From a checkpoint of a small sound classifier.
Training: muon at rate 0.0064, 11600 steps, batches of 128, held-out accuracy 85%.
Data: trained on chords played on synthesised instruments, 52083 training examples.
Rows from block 7, named by matrix and row number. Rows with one number belong to one channel. Each number is 128 + 24 x the weight over its row's rms, rounded and kept within 0 to 255. All counts start at 0. Numbers have three digits each.
# convs0: first width-11 conv (model.blocks.7.convs.0.weight, 96x96x11), inputs 77-87, a 11 kernel for each
# convs1: second width-11 conv (model.blocks.7.convs.1.weight, 96x96x11, transposed), outputs 77-87, a 11 kernel for each
convs0.3:128152154128112098090093099093094103094111126131140147144125101104181158129124137134134116101099111130110103116139138138153152127095102097097149201158110128139152173107084071100132116107127143153150096094100124155152134138139145155121097102113155164152158175150115112113129111108118115117103091110117117121112140172171183184172187122113108103113149169166139135128
convs1.3:142139132143130132130116139140125156158145148110111144135122132139101112085096108153161152119122145161175171149122148151129145147117114108105118143137157125113107122098096100121143139143165139130111134113109109098120121148125122145137135143114102107102101082083112098089099123140160130156171163112163166157144138126128111121102099114120122123115128121095080096107
convs0.4:107118128134141141131107106110107172117087118138124135140111108128147160166156127095114130143156168080114148151156141123134141132132174152129137152141139145142142168182169161162136083075084100113126133109090126113076079101105123171128122125144148136128129117109125109131124123136104101135136119123102097097112152171163169175149114111115123141134126130131124109101
convs1.4:107132130124132142125107109115117132146143143144139150138116106121104095100116118108108126142147151095097137134158169162163153144128147172143124103101125141128129128121121123138148147117114108122135139130103099094098103102114108097135126140154174169137109105114142129122110121130170161140138134120128123124125129139148149155163152099113131130131130118109123152162
convs0.5:162148126122150161151150139134146163154148145124118137140127135129081100109119128134148153144132140112118132121106100095112117111086097099111136158164159155147140142104112105105111110108109121138141136135126135165183190182178168145122143137136139137133130124102084125112105092092111132155155165202149141126122120121140165154138138127118104096086086098147194167112
convs1.5:091098096101118115116093087070055134136130113101101123139150142119088102132156158140134128115097094120124123099087096123156154155159102106119130148146139138151155150137118113100113129136149142125129121138153142109092065043039047058157144116122135151129107111118114169127114131157146122109085078112154159159142140146138123130134139072092099083074085107106101098103
convs0.6:093094094111120108103117113103109107122164192188184161139134141134150159161142104098109134151149123114112120124127115122146167177156137145169159135145153143135135135144156167172157125097095137171172120137167183149112091089101128136106121119108115118106108121125124133119157173138107108128136135135126131130121117125127126132131128135155167161150147141108088100116
convs1.6:164146109103105118162186182148130103121112107115127120108105113135106111107106110126147143118116129157134121121125138139143156156154154120139157162123090084092104116091090100128150137109092087106133151125118113113110090079068059062120106124127120114105100097094091140131128121118113102101115130150068087128142135141146132125117096124148158139118112116119125114104
convs0.7:137101119130125123137128091090121122129129159154113117138148156181107114120110097115112121120121124127134138125121115117127108100104132119089090115123128109102108125109121111128121101112143177193189118128088092110118135128127144153151162126119138133122127123141154093109119124136123112116097095145100137149106104132163173158137117129154153144134135158157145140144
convs1.7:128143134145154168162163126095102119109118106106113103110113147154103088106125156138142126106123147110130116072063106122139142133100137113098107119100100134136169144134127136129121096068084095080101151115113116115136127133127117107121092100130154162173172162140148152166159151129095115109128121144134129144143133123094103113119122113130116102106126118108102087096
convs0.8:078091121150162141130108080075095118134120115143174159131110093094117137174160103124156155132112106126130116110146156149131104089066085081074065114131118122122122125124148138104094117126125122135133118099095102111138123105123151153109144175160165172144151157131102137105102101119149146125122116147125130125099112133129113107122145146161170154154149121107108124141
convs1.8:124126141124143142151155145151178096090106108127151147120127144124100100159192178129132108107122136077118089092122135121133126119127148155108118122149140111089116146165147142160137116106079070102138164116108120145161155161147119128134101059098114130115143132145149135133095078097091112126140134121131123147150148133133103107113121142157156148138150131143146144147
convs0.9:140141146134088069095130159163172104104105118148138125149194205190131111116126137125117126153158147123101114134123108107130133118105106127115099117146164153137138153149146171198199163119111110116127110119137136113106106127139144148102106116119133117111133135108119106129133138151189171143120118135080110112109134140120098093114133081094110139152115079115150153149
convs1.9:122124103127146160135109131126114176183158114105145156148125109103092096114120132113109117122113100175133104097112130149152169163149096131147137130161188151117135153096119135129129135143139130105087151139132128125152150140128139160112105112121149128082089106118114143111099151190140072081116136139131145154144111105114143157153135156185171139122131124107109112108
convs0.10:103088077093112130140129115109106098087094113123125124128106086096140136133133132118121137137112092099135159160133110104114131130129169139119137167151111098090087085169153127112112118123127131127112154158153143122094100105106122132122135141124089073100114116112110162147118102136155142147146130112165143124150172155122111084063060152142127111096101112116106094102
convs1.10:151146148134103110119131137149142150159181182156121117139157162157113111122142130128142143133130121123120119101105126138147169149098144147161153121110119150158156171130136148148141134121122103093109117096098126122129145163153164182074073091095108113115122118143161131139117096127166125113153159154140142138136140146139135132133153119111109128124110113131104093113
convs0.11:128124110106126139140135142134119116159155130113086085120128131133124132145134125116120143138113105143146130130129128126144168166152191179147112116118135151130114128200169119105103112140143126129139089123104063059071105133146159162130144142119122138137128143142136157147132116123123111123138131134194167151144124132147161167176191142152132100091096101122144156141
convs1.11:140132124106100092111137133116108127131130145173148127128132129124102098096091091084067074099107128116102112125137141136148162160149154139137128125105105118120128118126098112118128123101085103118131156167171156128119129156172192192130114126147127128147155158139110099087102108102135125090112115122122124132127138132132126126139138162157148110077059089115115095074
convs0.12:158149146138119104108117116106098114092091099101119136132128126111129121108100109121146155154143144123138164173165128110113128124091112133127104092116143146158160143091112121141161158150127126150196085109137141134147170157141130125096107120135144129109107122126118124124123132111113139159175196194128136139132123121109091086084078098089091105124136139148161173176
convs1.12:137117118151152152128116110114125108103084106131181177165168167162133094122157171163138125118116116110112103107117116121123118106118147136133114114119124122120109101124108108096086090103125131131123138135129117104121119109110116115157144140151156158142118096104097129102103128138131150145121115126091128136126108122131132122122120155128112105105119113102089085092
convs0.13:123160148139144124120116117126127087138160135106113102110144155150110140143124162150094089104121124154145120132161144123107101116118112123133141111114129132133123111125131129122112149135107105123136116140145128106122098111142146129125130103139178124082091108133130101106147150120124150160176192175134134130132118114141141117122131128116127133111108121107107137156
convs1.13:123119100101098100095118154145166115110089082091121122119111135119128126137106128176145109105114116112068095146131117126133134143153113117149154142154132110089114127183155139114106124121115149131120108120125115104128150138141147119072099128142104128115141178123121138108081131123101138147138152157149138137113109148120143109095083160121128132123104101125133131135
convs0.14:198159129108111117109098101128151172155146161154123105119131135145131153182173148141130122107098113140159142118132141150164168170178150160150143140147153161143116091102122139169177158129120120119124134111105119137160167188180147102173186173131123140135146168171169138139115129162158133128103081082144137110088092098120133126122111097129145130108096102127127113107
convs1.14:147158149154144137128132128118123096106103093080073080096091100121141145171171165146152155141127127082122141110084108112124145157154082105123136161140098089110166159181175163140139122118110097106133131119096090098084085102117123143126079078100122125124134125123131083101146162167174144131148139111163164158154148132123120103102105110114121113120129133131130128123
convs0.15:161146166146118125117110134130116131105100078080099116119141154136146160136103119114108124140172172140128128141137116088093109102095121085072115135114100083101120093062077111143145126125131127118111130139143152159140126117116110096178177150134135114100097098106125131109123123074099144155146157149158146123137169165120109119111088116111104102127123124117110114102
convs1.15:091118130102126116103103139136100152124122113104095120146175178156091129135156164128108128153123127054093153172161127145144138143130087109118108121144156158142115142194192176143138131107112147153121118137139152163194167114110098116171151115073114150143133150139128150143128170165153135129142118118158131109098122124121145144107087119120142153134127115128134149161
convs0.16:188194165146130109099101101110130109108122112102118139142139147165126120114117124116119146144137141110120133145135106110154180185170115076081107109102134138131107100102093084073093138153139140147147081081114134132138136116126153170121134167171156129147150123128147134139127133147106078103119119144151112082104134146160164147121100111115109112117144149134137140128
convs1.16:121116119140149157149141132130118117108118129133153152139121115125114073113155183161152156150137145138150133115109108129166170172156137155155171135124132149165172165130106113107122134131130140154154123133145141113104115123126126111090090107120141132130118117124123117159183187165133135135127136127131143129111099103110124123105104146127110110127143122128129134147
convs0.17:137127130162167141113111099079073123129114110119143138125135129092121134124108110136130104117154165134144135132148154138141154149153131142133122108096115128130145140078089093094096136176187176152143099101107128135139123086065068069101129136141156136096099132152123122133126110123136147128098100114093122130127125118129141146144140072091115129131123135150137153185
convs1.17:127107093128134135122124128108084105091079069114149143149139134144115130141157142128126119126131127130099110131128108111135139118126149151131113092108129139123116121174156136131121125135155147114098128123125114114138131139147158157079081115134128123123115099099106092069085120133128122127134135145118140138119116113129129124113135163136105108116129117110098100105
convs0.18:112112133124137155165152138108086102110129111106115110103089072081125130137145176168148149148130115124121115139139103101125144135117171148153137128155190170147149157148145151147145123129136135119114126115138139114101113127111122161115106111169189131126168180153135123122097068067088105133132113119133140142113129137132127135133121106118121120119121121101096104113
convs1.18:119123138138141144135143133141130095144121133135129120142140148171141147155134121151137151121131151147142141174194166150177151141127132125148145149117077073085104111129121131116107118083091111103153122118111136130146164129093120124098095109129140136159119146129102128152132138117096102118115157143099131139104084117137151179158132117120122155170149140118145135136
convs0.19:125114098094122153174178179185175118108106109115144164177145118103132145146142155183187147113088100128137142111105122119109108116115155142164171156136118118119124149073100119156166153144129123128136064091120146132116105096085079093109108104079084116128120107113110107100098108124115133150142108095136140133124103098122130113105105112122130125115128153160151129118
convs1.19:114145156153143154157164159144145111128121149158134103122155145110077078126153142126110096091099117087105145147119102093097093115140174157122101104116108101111107094113135135134132116123129146172178130147155149128117113119115113133113120136124108117140133128125127126139145135113122154151124132128162161150132136151152162172166181136176188165119102087095111123122
convs0.20:190182155127114115115108111129150137173166124100104116125127124129129122121128120129153158142135151144130137158159125100106115100084121102108130122121146156149147139098091101108095087092105112118125105104125151148128130155168167181125124125136143126123132148159154098114144157145120117118115126151145144155174187173158168170154133137144132101092091104132131114119
convs1.20:124129126115107099100100111114117134122125135123105110138152156145095117128104111126125119089081089142151136121095102120137129127097131136145157160143132152154140135136105103102100125125121118121136134122141143151142127118106117122100105139156146138152154174153133165160153157144137144119128141140173162165156128106109129123101079119136136117107117125124113107110
convs0.21:153154149118095091110132138136151170148142144155167164149153156170124157168158150142131128128131125142159149136141143126113111105108109112118128131132140136127110107151126096094100098112125135134118128134141153134122121129136131138138142140130134131129144153153138125147137110100102096091105110118155150144142141140127120111102107139130146179182168146140143126100
convs1.21:128120119135137150162168160145153098110112098115147158148124116137120114095092104118130144127130134124140167165149141124095068065077127131147144123102103118120103091113122132147157142115102099096100108112110102109120112110107097079127149143134128124120126124116116148124125128140136111064045070091145128118117116109095105111099077144137126143156180199216208183167
convs0.22:146155149133116118128135117103098145147149149133124128137146148139115096093097101095084088100118146067077096107119128151148126117111137149137102074072082090097118142098111111108111133147133146185209143130129120104108127133145155152139140150151141141161164142141143164133123104092081084101106106104118109121137136132143159170163130103089086107129133119121128131136
convs1.22:127124106108104113127128120116107104102082099123154158172168160158171146131133152155139117110132150154148144130136128126126127128141131132143141146162156150148147141147119107107113126124114096089064162139121116119149156135107098096140155157152137132149142121104109144143144151163151128094073071080096099098088088115134123112103094139128123135142151140133129132140
convs0.23:168171169157160160153150158164146167164156145128134150136112114133101106121117111104109127132126111135137130133144136128145145148155132127114110100111129125130125108172189193167114100129149179185182183151127108090094118149159170175185180135104102105087101114115115118096079077084078079102119112098108111110112113113118116126129126130153157152144140144146153181200
convs1.23:084108114133110105101114129130132107126130154153163158144129129131136153168164153135115126139142138116096086079069066080113137119094113097094101116112093084090108114116111124124127121121124111079045103101118126121113092098124145141122106118122126128129134146153144104120140142152152144119117148166114114105103106098098099100096113175182177153147143142130118112106
convs0.24:126092074093101111118126142138132126107111130142117109120107103100091097130162124081099114135114102114106127141131130126124125119143115143152137117117141163151147159140154166157132129137131122120116092082086091081085137163157150140097078126134082093137143129123140129156153152159129103124126108090123131129124124130130148137122133175177153150159163159141134128120
convs1.24:124129124129129151171143131156167146135146154150129111095121107083145142142139145141160152148126113079122123095109127127136139149150135126105124138135096109141136124142142126123132133134129117159162125112114122138162154131107082112107114130113119114134154139162145120140133121143143147130104060106115118135150137134136110122143130111123114107135147151163157154148
convs0.25:115137154151154159146141144134135151126128129126109131140142140131073082096103131163168130111123146104116114122142117104132144156131087101141161158131095088101115102174132093075099126127119112103093130118105090096120128127123107101124125119136157141111115132139153128102091123142138121125134138142107127138136124125138142141131119130156159154137123106089096112140
convs1.25:130111103118146140135122119122149113093082076095126122107118114130152154152152136106094080086135169110112134132139127121128157164138109117132138131112126116115098089136114107126136122108105117123098144132132126110119110112124115118098108126130152133112133144138124122114132148149160162130133114138154144121103095110108110108110119118127152135127131133157164139101
convs0.26:137133132125108111118134148147124105115140116085108139135133142169166175176160121115128130120102102150150135135143132100081080095110114155176144117121134143145152172096100097115119120118105098102112077106117118122132127122141157165133155147122125137140143139132113107117148162133140169157132113133111119108077083117124112110117126151121088085090083083087094087104
convs1.26:121116113119124116126116103091091138131121123124136121114116132159108127134119111112105142153133114100100111129114095103137161174176136128097079083092096113139149136134155156159155131092083102129158100097110116121132130109098089084125092091093107125134166166138119104090113134123092113147132068066128127126122129171165157154134151122120118114114118096091104112125
convs0.27:136111113147182199170120097102100131130146147136116113096083084098107094077068070064085094111125127139151150161155143129109107101099134149149163161155143119083093121134134120115116123116100099100112174165161180157149140120109118147140154127111115144136102090078074121094082081100117134147149136127148159149134143149133150161156154157166169177175154116112123131131
convs1.27:055057066091098128171162160136157120127110094106106094099132126113164161146150147127118125136151153134127132126123115115114109085071111117136153159159159151136111090121142131119114108121132139151145141138129149156169161169166155139139133136141121108105124123126144144124141155173180160152127125125090089101115124116130149174158157117113109105092084094122130137147
convs0.28:105139137130138138108105129146138138138163159122105139139118111123114100100119110103111121137165174137148154146142127115091086106126113098135153126111135166182157136129138147141103096112134117120152158130136135079085127145128112126116116161175131110117101104117143086093123159132120144142177203183149128097123133109096112139158136142150140135132138140117102120145
convs1.28:097100107114092116095078101115108150134092109158162115125131108101100095124119116110121108089090085094049055087106148168168159130147131129115130121127112147151147121079117118150149153150129122106121160133112086100097124147158134126115118100092100110122128118081094125172146110150123093091121162135158165147132130133139121136143143124135123119116110116121125144155
convs0.29:125139149115093101110116137147144140117110122115092083094088076073127147171188181152101094121119121066071092133155158154159133100096172158162169148109115128129124112137115115131133126143167175167168112084104162185148115105111120115097097100125148140127132105075079146136133111089092110117125147161087099122138150146143145146139121127143132126137140138148151155144
convs1.29:126137126147154154130097102115114118111125125142137133126105101108148115093074110119103094103120155108111146151146153135116104108120123142128120107127144166131111080160171152121129118081084088085107139138134126132125132136147132119142153137121129137142158169145130135132114139167130130142192169122125131123111140151158165148135127136133146143156163135111083087082
convs0.30:144127106128119107099112123115101145141130085106145150142147155144150153138140126102119145141133135145156161133112132141125131123108091117122094103126118119119119143149155131092099108116114115120129109153136121145146131117125141143125148178176123137159130103106126127145146101102141152144152150138133124122121115116126129112078092133108104102100095086092117138146
convs1.30:119119126121126113117135115115134093110096125149163139127146153111128148138138129145146126139148139096108069098119120149174152164140120103107111112084123123169161102124124141139116106130115108121092152134125128100098106108109132162082076131129113118128109083077114083091109126125150105126116101153136145163131136148145122105132130178169151135159140143131128121102
convs0.31:152142133137133129138135137140149149127127132125110103121127108107116149162154158155138110094092092142125108105122137136128131136122119153166151145145129110125145148105123151164167160155156159127075152142146156173185164142136118084149169150130124120122141164160136115114102105140170161124092086100141118095074070108152155164187206167140124128123113108102095093112
convs1.31:140148142140150146159168150122112101104118120120110121141129110073129125131144143136132122110106073151150148167146156147132119103092106102098121126138135131118122140109114103108109114130131128129152095090096084069082100099112136158147166155140118118109130124081050098133157151166184170146135133125155153159164174159142133135145153086117120106098111122136155163171
convs0.32:130140119117118109099094120134127130143155121082107154162144114079130131118117139157179164142113108121123120117122103100108101096097124128142157142150161160131101070098131130103085094121166205210180088116136114091112146171169146119115118120126134123118141139108099122107108130145128127140149149147118118127140138118098104095083063140113108107094098093091126158154
convs1.32:161143133132135126133139149140124114124098090106120124135155182183110098086109114108098116113103121113134141161142119118129151165174137101089118117113128109125132109111105105105112096112135136120103114110121116106147158139114083067119129131116104081085096094112141113119124102092127164162119116134155153148110129154133132118070044050066112134147124101093099116109
convs0.33:086111127142146144112094120118101083102119108106123131119123149150105113115125128124136131116130126079101137139120124120110120141152127123113092098141129095095117133155157121124125123102101103096088128145134119117124126112120153163104125155157138174184156165166156133126138160132094099115105104123120122137132138150155144115090092100106129147148131119129165161131
convs1.33:148143132116123154146148161140118129155144112108151156129127131105153128140144121119105110127150153177160113069097129156179164141141148175186167185194167129142149130125138130138144161195160136125119153147136139136126118102091108131109120133168164141125105106110107114086130176208145120156149131133084091109118101074084096095115120131141128104110134148141137128135
convs0.34:090099142154148131121130152168189100127132132171183135110125131137157153153158164153124103103103095159149159154137135137123101090104115116124134154157137131129110080200208165109077080106138150162145160157138115131136112108124144137125104105107109116112102102095107099109135148148150153158162152105109111111120129147136120119131136124110098093126159177167159162178
convs1.34:123143147147142146142133125136136162152135119127132132124112135151135158151124132132126105085069050100092108111129124124114122119118138142142122125123124133149155145105118118121123143146125109111119151123106096115135141145137154134150141123144148138123134157170149112116110128150130104111112100094137125118119120125136151135117124156145150176187175158123114112122
convs0.35:152166131116123153159134092072082130144148145145144127100101105106117133141146145139138133119119138129138139140133139135119103098083101134152159171202181148142134122127118121132135118091084105131165107120116116134144117102121120123120114124126131153149129120124102122143153142138151170159129105091104122178190147125140147130112105106114149165145118107098099094086
convs1.35:134144125141127138158152129115110192184154137127139132127150166148120117090083100124128132129123108138162168154134127146155170170167144128126105096119121104126145155137120119130104096105120143156138114127136135115115115127165184165116125112081095106108131124128138141139109093112141161159120101114137136156169174148131132118107114104118111099103106112099087081080
convs0.36:134128140138139126123132133131129082125128109115108102090075079096141140131109098116140137136151171171164156142155157137100105109107131138102086117163166150128130141132132116120141152154144140142142114141143113107128135132118107091144158134127138147134110101115129103115123128113117149148123115128141143153126101105123118091087084099097102112125137155168169158145
convs1.36:072085099098107131119116100077082143137116083111122115141148152135133154189173148115114133134143129105126122089058080129148133134114083107104098109104106110112152136192155125140131132130120095062059118143161173183180153128107116128127115113120128132141143140159171113110113125108093115127137135134100085093120115127149158139121114110115118115111133153157142136110
convs0.37:118141145153179183151108102123141122111110105109118112103128155165141145136140136104095118155166156131141141145138124126118112124129114106127158179154112105117130173108099113116115121158199212195162096103125120117102090120164184174126123123107093100122136132116109091114123104115135142113108117151145134121126142143134116100089092104111125137133121112125158167151
convs1.37:111126094097086113121132140127123115146156158133123105100091094118135173173161154130129146138127123139116121124117112085081106135140162159139127124144141136127130130159135126118104104109118119124123182128087066079111121120120126133144098104087089103104128132141156143138116135163150137136137132136138132128114102079089110122117105138144138130129125117114107099083
convs0.38:149113084110142138111097104134134114107106092107166189151121121115128114104120161164121117131145151113127141128118127123121120105093090077098129140140138117115109110047073125157140117107105142157149130113114093078113149132121122139137127119103137160125112124133131191181139132139136110077083107103128127131121105094104099091090093103113134132126133146140116105102
convs1.38:131119135144137135117124145133132105074103147150148132106098103084160147121092103115121131160168148140112128121097112131132124139148122120144152119135138115109139148140142118132120089082108145143153100111116153176196179168168160136089100122121111109095106137133147143141137128087105140108089128134106117115128140132126134139117100088102137125112108111138145124116
convs0.39:109126140129112128135154156144119118136134109075088129126107091082114136171172160162146137137130128098111094093121123114109102111124165156151145152157169170154138130160132131137123133135133142149141095116118098081077083085099127150095153147113120121098100112132149155105086093102112137157149137123119111122125126118113107106112120141132129099086093100120126123137
convs1.39:128122103097090079093110120097102138140116101102135147146127137135073078087112126118118137133140130119106116123103121157174148113083126137133112133123096077085102094180178167132131122109112082065102193194169130130147150132113088067146140120114122142148155160138122156134145139131118104074079114141119132124128124104105110106114112073096119130130141145144132119111
convs0.40:088129139153144128122145152152147085113134136117131176190177144142101121121103104126165164114104128106115115117134137116112125144159091111133152139131118116100122157103109144177200204205193134092091135129111122116127153152123099095108117105112141160151120116134147134120099097105123142147142112083099096119138147144134132131135149135152148127106112155185200202194
convs1.40:110104099133143134131143143140160066113117122125147114109130132131072090140153134114096103110133138172157130126131127128117105106123181154143128130152142137151143157122109129154130099112135133130113120112102101094102111097086094112106085110116124134134129125158180132120122117112113111082078102119076111128134113120130130119133155146146143133139148141131122110108
convs0.41:167177153123099073076121149151167131140143131119142143113104099094107124141132117116137145141138141121112112133146146150145128116116152157168151123113103095094107135174158143160174191195165127118101131114130140133153158122095096105146153139134131139126117122125140107097110128141140148149134107090124142145141124105112126125138158160131114115108115117110104104105
convs1.41:138144164180158144117079066082110103107126129133121098098121125111126116120140152142153163155133112143144154164150139148140121109115097090116114127154138140148124122114091083100093125152146128126112134129122112104120140129144175163149152168148116137135130114104102145149128139133136156156128131161154153154138106106107121107108107090085101107122126148170179185186
convs0.42:183184163147135132143144155183199120105107119127132152150132100113116120108097084085106111106103120148131128140141132122113116117100094129142115112127127115130139135121098090125137130139152145145143119131131122123145167158132118118145129119132136136125124112098112129126137136114114106109094063042112115130124113103087104112104087113097090102132159163137121119123
convs1.42:121111102134148154130090092101115128110100123129145132125136129121128097113139167162133119114118148083119129151147137135124106101142155132086050041071075097111116121170163149136119139137137142144131112151174171146128118124136160158120105121133142133107081087109122125097093143136124133123126129136099127136110109109130150127112129167150126116113119117127117105101
convs0.43:120119122121114106111110109108108153120106120137138149157156150159126107110102115129108087111150164149124104089093103106095104115118188169156159153121107113136154149167139116098092107125129118111114158110122139133124129132135136156162159145145145137127130151174181136104076087104123127096086103107119132136147168164144133144162173098098091085093104100091080091114
convs1.43:099094093092094085100106100083078133137145152170171140097098122146116134141117114122156179165130121103110134146126125137114114125117152130109091112119111093091079069139129121116143148148142154167179095092108118122116089065074104121173126099104103113132133118110085115125141164151124119129126126110135132122115135134118121108101119096089099099105103100109120127128
convs0.44:137121122123137172191170131103100126100083105131133138139143147144119092125147137130136137135136127156156147156148126114121119117126167148136116111111114133141152128123154169165140093069077096099082075105138155160125115127145169158113101105125129131129128114110134166161132137150131102087078098120136117103101114126122113111116123138131146149134116129141139128117
convs1.44:098102098110131163180171160148143099108134155135093074101126132134162162139108116102114120125120119113114108107115125121106107103114109116125133125124128123113098100112130156153121128127129149166169123111116107128152166153125103099125125121123131123100105129138116150139120129131116109103136162147071081105122150157136130127116091139121124116117125139152147138139
convs0.45:141125101099105117127130121114102156139104111137152136117114132169095122100095111130131131140131125189152113113106106100108127155151166122111115116150139126140149156086101111124145164134116112103115122119094100138174168147146133141191152067066082102125134164171149135126126147135117106118122105100133113103096102118118112106117127111128125127123139137127106105148
convs1.45:072097116114101093103119123093085130142121101076098121148159134146102120146164145145163166170169120137107128135122109143167156135126074105125148156130109127125150190193181187172153149133112124103088090118133133144135115124152143102188181136091097092119130140093073136143133169168160158124070076097105115106131132132126130141111105087091103115102093118142138124125
convs0.46:101098118138134125122127119135130134117132158134090099117128131154110082106126105118139140124100086156153150131119143157137134128104150111122138132122140158157133125106103114168164140125127127143143119109120150138127132123110110113126117127132119169199141115114107115126118123128103083100135137124131116109126138112092093109115115109095104138154144130135130117097
convs1.46:095091127108097129150118133106093110114116127120139136160160106113161140123113113129128108134158155098135156115121146126119123136127128124120100099108106108100103086187168126131110114121136161165107166162132151151116117132130112117134142129137144125150120098122172117124109086100137135113103095125159125115117119143155125134156166150143145118103104091111117099091
convs0.47:127111111133141138125111122142145127127137134130149155147145142137148143139119120117108124136139140121119106108125136134125111106114109122129130132134141147171190184127123118107108126136130132123110116106112120128136129141171185176109109100099116133143140126118134116129129133131138139138156182190113121125129131138144145145156169155139142166193190160126098088114
convs1.47:114104113117113123118110115121125142137139148160149119110122135122144142145150155147128121122118107094107124123125117102098099099094155134124140150155151152144129113120118113133135139127131126108110151125129128118116111110095086084110111105108126130130133116095087152156144148138128134121120132141183168157141139144143134131129127089087095093097109123137141127109
convs0.48:124112123137133128140162162145137097102095092115157179175154134130124118114133145140128118113125149115088099131150138126114109122140120149174154114111129130135151145124142146134148162146119102091103130154158131113121109094101123148169161144133137150142137145164183169158139135143143145143117135161143110097112101088098116116113106119105089105130120086069088118133
convs1.48:100119129127132125123119133135132110120122118137125099097124148153161136121127114113131148165160146134115113129154146127112128123120128118094109139145132117144165149141135138147135132119123147165170117119133135135136139132101078080112119150153139106088122135126112108113138140122077096165177139119146167177172130142185175135127130122121118127126138157159149161166
convs0.49:157181172166139127108114122123136181156127114121118102093096086092096109105121135134128129115118149175159150135133142133114118149159152186194161127137142149117078068107091076059090157194204179138131142147144146138126154206212195174084087103114115133151139121126157135126124141153156126105104101108086095119143142141134134142142128119112097089090108134144137142150
convs1.49:138149161174146111092102108107114125144121102108123112091072076117119109116124137146138132123105108133140138132107113110145164167148179169125098101117126122137139128161174163144142143138126104104122147133126121109095095110106103102117099083094112117117121126133146121098129153158147157131108105097098093080076088122116114109112117096107114116122139139139127108086
convs0.50:146125124141099086117135108107147153159143135133103078111152142136137113103132154130090098123137130111115118139119114124115104104098133118112128151138126143159146133112100107126130119108113129141139146132105097140142139179222214177110085079149162105101112108104104094124140125127155147127129134148106143163160173194181149141126135137147128100103109101097101119124
convs1.50:119134139129109108115102122134124082093088097087116157169137140127162176180168153126121107074079099176130123152127106112137179190173124135141158170153155147107125126178159147108122139130132140128125096093109105094130139115096096122128136161153164161143118151155139150125110143153108119108124132108124105126106119140143132123102094105111119138158166144132124114105
convs0.51:101109102100092091101129137134132115107112100091126153142121101092156137138112083106122125109120125186196166153136115110094081092085131138165171133092102110129137118099090130114093104113118137142117162161183146113117143141142144123170195157101105111099080100135145129110124147168159140148174184158121104133162154133146153148129103079078115128134148149150152137115
convs1.51:077114124112118117124116125113126148133089109133147137145153142121094106130146148146127139144123106103125125109102136133133159158141086090109108124139128122167187152171166150148154135120114127119122111122134143161156140136130130116131087066094127119150161129104139097101130126103078123115088108136099097097102112120143148126101129120143150144163145114107094101098
convs0.52:166196179183185175143148149147139165167157141119094097115122130122162168153156152151131106102106111096115133135138136137148160164158124105112113108099114129136140138112079092112142153144134129117122141136134114098085088110135139125094091115132125106084099110111105110117146142121127135126137166173105131140140134133140137137131128155197213180150126112098082082095
convs1.52:068087077072070100131151148127126124099067055069095143173178151121096093090087108096101132151142120114126123116126164197186157118085097096143159159154135130114112123118122130125110110108123132139127170170172160143128117116121117108153146146158148148173169163145151117121126144153140126136152133124080088106103091075074094128127106123134135127109106134166182175154
convs0.53:088119129115101103108119111105096103112145149113102100093106118131115127149154158156147133118115116091118156153142140125128129131132115142143113080103120122127133132136159170159136115107096087079082077096138154121107112117115113115105121149143109077086114129132116134143149145133131113083071083105170187181148128102090094109123142087108148181159123113125145155166
convs1.53:114123120104098122134120092084095129098091099090104126145150118087159161158154135114111120115112123112114118134162173149127109115140148165149105078092100119122102096131141138110091082090076078093115151141135138150160170182179175171151133117112108120138136128128138087108120125125093085120168189194157155144131101096103102099081089128122115099098117136135124124126
convs0.54:129141144137133134106097119129126122130121107089101115113123149154140144132141152153152138147139116142156134111126136128134120108123091081127153128097100116138127096155146141151134110123105101114111147147139122083059083119156171146070081093100122141119116139169146135116131159164140104109132132111128097112136138124116124114099095144129149176172133111116116126154
convs1.54:112107125131112123118137132140170149129116117149147160151126104125094110106102130131145120103104125096112114116100116136160154169154110103111094121158162145102129148141127111108116122125134096055065120101106117113116120116129144162156146128140141139152154150138134092074080135153138142133137110117181161138130129126119110112099104135123114117109116122114115136120
convs0.55:113114095096107123143121100113121128119119102106127135123116130164131139112109123133128144153123088133133139153150134132129127111100104102109135149149135128127140144126138128101111136139117101100106118097107103112128118119125136145122082083117145116088084085106147083104117106106134137129118106092124118137145117100112135151149147120116115128134113099121137127109
convs1.55:078072075086079080089101105112120128151167171173169149135117113140105114126141142141154162172145117145140128113110094123162174165152129110093087096112133135110097109099098092113138124092081105120136131118135116097106129152163170157126112121131161183162155127123143128123123132130132142148134115136174153139122111103127114131119112105105115116121116122120127118119
convs0.56:164134103114133141153158161165169102108118132148160161147152170158151150132128138128120113114110110124105104120138130122113117114098076115149137126133124111124151166134126113138158145125097080069086103143159164165170158132115116135138122123134156158130104120140140111126176192177169151124094100114099119137130128141161164150137131137131104110163194174151131125132
convs1.56:120131160180185177164143124115108118132134129139149104072068080097126121095083100107123130127123113124110120145163161158157139118123143129129105113143122123169174154119112122128120111113125142155144135113096116134145148155160176193133146158138081049061102125122129090104107122124121158186140107104158148156146139135139143115102126120124140165173159146147131118124
convs0.57:113133155163167143124111116125124133105105140156149125111112124123106135156158130103101119134136132101123141133114099102112119125125167158114106113123127123110124159125113106129154155125104104127143136110110135138128111094104137153091110147138119131130102099118122179150120124125107098127140118109132141137128134119126143137135154096085123166154121104106113119112
convs1.57:104099106120138132129144136124142130134123099087113136137119125122100108112104092096114141159124097116123140135129132143144110095109145147154149141161137112110105102099103101109126142158140116131175143116105102124135136110087068070143161155134140163169125063071089144148156161157156138092092104118122122137138113093064085125118105107112109119146169171179184162166